config.toml
arch = "densenet"
model = "masked image model"
dataset = "reaction-diffusion patterns (Gray-Scott)"
train_examples = 95000
image_size = 48
crop_scale_min = 0.8
horizontal_flip = true
color_jitter = 0.1
method = "simmim"
mask_ratio = 0.75
loss = "l1"
norm = "batchnorm"
activation = "relu"
depths = [6, 6, 18, 6]
kernel_size = 3
stem = "single"
growth_rate = 40
init = "kaiming_normal"
optimizer = "adamw"
lr = 0.0036
beta1 = 0.9
beta2 = 0.99
eps = 1e-08
ema_decay = 0.99
steps = 6500
batch_size = 384
epochs = 26.3
lr_schedule = "constant"
warmup_steps = 190
weight_decay = 0.1
Rows from block 19 of a small masked image model, named by matrix and row number. Each number is 500 + 40 x the weight over its row's rms, rounded and kept within 0 to 999. All counts start at 0. Numbers have three digits each.
Before each channel's rows are labels from the 100 images, of 14848, where the channel reaches its highest value: "top examples" is what is common among them; "place" is the part of the image that holds the peak. Only what is clearly more common there than usual is listed. The data: reaction-diffusion patterns (Gray-Scott).
# conv1: bottleneck pointwise conv (model.blocks.21.conv1.weight, 160x472x1x1), inputs 354-471

top examples: cool; vivid
place: top right
conv1.122:538500548534564477513428529531489519520490531475521483551499514480553534453545476401511512484478521492519524465386488401511510481506513498467581497487528421412361502383502534516451548470489484524484501513503469573530549449537515551410436504495458433523491456541490518543497482420482502500491469497480528405483524477590360520531437552446461487443541520490

top examples: feed 0.078 kill 0.061; pastel; grey
place: bottom left
conv1.61:479554536529431510455449475480560465489468486547476474468489510484488452497462519517488543567554447552506442564491536504464461499409496495473433483456394467384514484469478515473483467467473534502467532492493636467514485715401472419477483527490526466424505533501394482467449484516478552526455471558297511486428561448522517541458445501514576443509466510470

top examples: feed 0.078 kill 0.061
place: bottom centre
conv1.102:516507493508425494460636458503484464516398529452416440509515455495478402619496509536521448516496520391538465436539461490501575506508478488498533571465494522526445486479497510515523531468499498501540506511591528477486530493472460494518495477580487512540501437483503503483528467500455490546440515432487484455484464514361492558518474552512488655460469500528

top examples: vivid; feed 0.078 kill 0.061
place: bottom right
conv1.149:508452502521549500465477399482510488484522507488506478461522465518575499538542522494507480489451501502488517478477395491481490479516482500489489449497410506431445510537481494499491541407470459439482562516459515521488502481497440550509507447539514518435474556568576539472516471469469541487362441486529527479452540489535269459526519561544380584447514505529

top examples: feed 0.078 kill 0.061; vivid
place: top left; middle left
conv1.133:460508507469454461454467500511501506497474496468552503498480495505333496508500453493510523486478499459541512429523526510485460522511534506489484468561576478531457464465484506504459452489420510432468482543478435407404510251576501346502502525545531419515485493493391518471465471528503470519503472450730518475512536509483511438480453508446479486485498446498

top examples: feed 0.018 kill 0.051; vivid
place: top right
conv1.19:547584441486487495478457503496491477534570474526450517544567454494550484389460507572474456489505490532437483535463514542429574523400430519487458491526469461548522434502535528561508530516525505487455518460470545543497555539475517531466468539472486579414568559550521409498546532506494552442447498488381550470487557371461450577432453564445444489419533473508

top examples: feed 0.078 kill 0.061; vivid
place: centre
conv1.110:474481460515524488498473456509509559466490430507563481405567508548524490503515502542487549496660521488530591483474461461492490555473547476496488465526486489458519535514494519510450497487435561497494493484416532454462422525480521483482500500489495523486494570530472538502407469533493431478538511529523485454481519586500506535509475425533517540517515466478

top examples: embossed; feed 0.062 kill 0.061; pastel
place: top left
conv1.88:535552432500457502458556482495487515479471484491509494514505506477466477544452490486516460436406451546469443515483475445498502511499494492467464500503540499478591478518482483462425529545465477444492536413480461462428433409537431470490512460401483535507483477412491498492448424516496504454540435458539498482479477459452511448519499489519516356464447543509

top examples: feed 0.078 kill 0.061; dark
place: top left
conv1.120:441438541377559497478348521512496479506457495486498482518497464485432479370474504447449539489508477489482501493589517476522506578547447484554502458486461464555496484484504483465495481506511472469472448527474513448525524451527422448471470480546427486496483452546550433523431490585494509471486482525506572545510487527526513607533516486444503553512499484525

top examples: embossed; grey; feed 0.078 kill 0.061
place: top left
conv1.105:536428438472522476483479554569495414530533438424534438516463515457554529514481483387511550461525520559545564492434485446501440473456454490398501524466530446504539509488414582510506517506541463470503541489561477436493538470558466508430441495537471480473488504504494460493548498439456455506468461479481513408472504474499423487503461525488447501510510563493

top examples: dark; feed 0.078 kill 0.061; feed 0.058 kill 0.065
place: bottom right; top right
conv1.119:393440550428550478530536456492461509464562549501521569512421480489558563576499465407472447473467504502490557539459522511529561495482558503493510469454494474435517497414555565467492511559458524546478500533572448565557500515546479464484508477462536546482526466491498502529447480531501516492527467511433596487536524494452489500557495498493542418500513538492

top examples: feed 0.078 kill 0.061
place: middle left
conv1.94:536530557497460507527572499495553481476402571477411477510475450440543408500529525525492493588451503393535465496522462447503518469456523478453470527417504489528529538530502549463490558583523465522520570493551513556480546350412492558474465470475494558623508377437415520508534471444465519525486459466640490441472564443403443485494479503474522538479526512459

top examples: feed 0.078 kill 0.061; grey
place: centre
conv1.92:427506485455490513429514460535486488504507422489510532414527535432486500510453445558510536521537437527499538530503453439496481515527466509464482526483478488455497448464430461471433441506480508515536492532474530498487432516494422435507455531381498447501401526595508455486456514571454456546564435495498410447516514555532423541500504488532473509397454449651

top examples: vivid; feed 0.078 kill 0.061
place: top right
conv1.41:552444493565529452417505511519466400508548486524498477539467451500507514486516496467492505505466444476505530548501523467581540469504448488511490479448482492538500474492513463446510542487498502478525462487500435483502583484541451544486465452569497419528493407478451504430536467455446510500390464449482588514433531408467532482462541524478470507542416513528

top examples: feed 0.078 kill 0.061; vivid; feed 0.018 kill 0.051
place: bottom right
conv1.79:521536432476490474427456464556486533527544408514523531456503513442571440501496505558526531497526531495504524509533514476521507505547514485525499595506500547438515544454547501556400441473445484525591479459458527444603446490508482503533505491475455482518416507526531510546417525558515472533543583524524447573548533581505461510528559439546544488412492497519

top examples: feed 0.078 kill 0.061
place: middle left
conv1.2:485427518449462488474449503552570480528496501504480462500426485464551472479544457475492485469502505567485331547515435463509541465457487510430458509445459478516491506427509469499464509532516504472509540501611562539485465528443485481481462499474508506314553563458539462470495511570477505462507448512420496476481508444514451481445497456372408419547516486436

top examples: feed 0.078 kill 0.061
place: top left
conv1.54:507444466433515496489454518498431505462518472497439552563452512496414416431442470458484463532449459360512498436508504457475544497494508523486475453505524495542508545435506437486465562491494466471494374524518455464493549505499546468496457479507471515519551441467462466509469509484450512442513516470537506420450456467454447541529482511446536497511460530439

top examples: feed 0.078 kill 0.061; grey
place: middle left
conv1.47:480493527436471489436469437536536493512481469489460472507525517463382519455527474496456526578517539451512558484533510435488484522436442515499427505464413489531498453493459377491516428533598444507536550556493463457582514597526413501469455508529480521275510613525553447481532454523509483488447457522334477539518605455410484548475507455498495527499507501494

top examples: embossed; stretched; pastel; feed 0.062 kill 0.061
place: bottom right
conv1.26:541526496520479500498499524471483514500507557503469498485484508521480517493508524511522445500491521482505452450520531532520526552499504501564513451550487503505474504507549478406495589456463536489486445485496446492491423498485546496518519544545516415482549484404528484515479550495465534483474477486499533498522494525496543463518531547516506477539446533400

top examples: feed 0.078 kill 0.061; pastel
place: top right
conv1.135:474500506508569489485552435454446523473499473516526558425547499530497492439494468516483474458523488497450569523372371485506463471484513500473469491552467514450471518541499481558485494425470516486535483469363424518489472520474456559510498499560514466549493437550512532441479467527475445423369491442498518478503470582527495531494540482621526620483552467456

top examples: feed 0.078 kill 0.061; pastel; grey
place: bottom right
conv1.150:530529465538477490439551500581512515441556453463506524559536444539546458551516505418510600519548460524469554476522453491540356478470498503465503531475503514498472486485447530501495517533525538472534514465499461487531486463503520516503530498455503510519464521490545526448399520486509446506505516521496503514487511450507487577481549450513474482488428527506

top examples: vivid; feed 0.078 kill 0.061
place: bottom left
conv1.75:507451474504530449473472510493475487562546494460476483522474509493482499488487432511482500494410556504520472497504516472492523498578450505561450550538516496502482474475525502469449520514464417447475506505541520500545511464557485487486517401480472528500436528534493492465563432455434603531487428470514501495510546457498460528528481533485418520479411489569

top examples: vivid; feed 0.078 kill 0.061
place: bottom left
conv1.8:498514533505619505493416531476446480515436507533524444543472422494483447508421530474503526428502480534486503586555576498491508512538464506513520514424525511496367438548506568432473535449439459445493528506476475449542543544497371469514532464565523508517451424426476499465494476528501521502477461515405534495461455455630467504481476507465503499481482485493

top examples: vivid
place: top left
conv1.91:553509502538419481482558516501466520498440543484501403553500475462439513590486508420526535472447501550534492460513448388520355500514503525495371482476488490526568536569461434455483568569567469526496480496549473412561528532490516550479517488419460546522532456508474530547489495446501539500521440528451511470498406454409382549576452535501493496482482559474

top examples: feed 0.078 kill 0.061; feed 0.018 kill 0.051; grey
place: bottom right
conv1.27:518528510542503518462469496558508464485525473482461507504464484485573449455521480455450476522488476490459518541425498485510505500359487502356442479499496475418548440543466514530470458473517497433464477453528501565436525602488511451476471534529495515445572511503514442415533453478482576501462457450436512491465605440436529460420484489520499508524479491526

top examples: vivid
place: top left
conv1.86:532487472533487425469470500520520493533493519524501479526484475422437543514481487445546472499444542571543505457484489413539421517560487517520437528519391472558507544492415466455496495511576443488546467531492467460594516642543458506463480500534468482466478479565485531541510477453514489510444487524324511491525544510457427557536468508519547495485460505508

top examples: embossed; grey; pastel
place: top left
conv1.106:537502466501470465453474468499527518416519434487507507476491512449520428475509475463485390518524485492520476446481451437492385494440482513455497504428512476482475530494465480449446516513517485435460463480513506495484477493419455495465455511525478427495569472470478486484515543464482462523496508484473531460482546460475476440503498514503501512548490542510

top examples: embossed; dark; feed 0.078 kill 0.061
place: bottom left
conv1.22:531489490470508490536427530513543491466541458483556516528545481478568499505502503452450546424514430576495508512534547447475402494517492487505470481459518472489466472513427573534492533490568498504450479456551536491508571528501440518489504431550509466529486483489480484400537493516508500469459485473443527501454450418529489473433447527464507511515445479439

top examples: vivid; feed 0.078 kill 0.061
place: top right
conv1.118:492508454488559490467527470472507504478517518505520512507499521509536512522505523432515500474408498501513525485464518527474500540441488494481360446504492492478642473537496547478473495590486476342439478520501382561458470442541485433497537534418526557530526531497498491470501427475525564514504494493498526484526509451383457525467459542531487403493455492527

top examples: feed 0.078 kill 0.061; pastel
place: bottom left
conv1.82:507519366540445515484571482446483513475376505524471415506513548537477484597497521554524528520516501463536485500546483492482445533543506498475611460402538495438361481347476474507464510467444519445472445492511603358402403583482446377516533479497538454480510507470498507445480451501488565550529478507473489479504436555599526513502461547471458547485494492524

top examples: feed 0.078 kill 0.061; warm
place: middle left
conv1.18:488463510499434509488486519516579519474531487491550510544454457511455511509489519508481500382512452592528443447515465510500533531535483507513435510505515523504504463481435533487533538464429439455517583544521528462427568366590540470531526471512533453485482467546463510483544474498524501540467473515527479561459530485491581456411474458451428424585461389535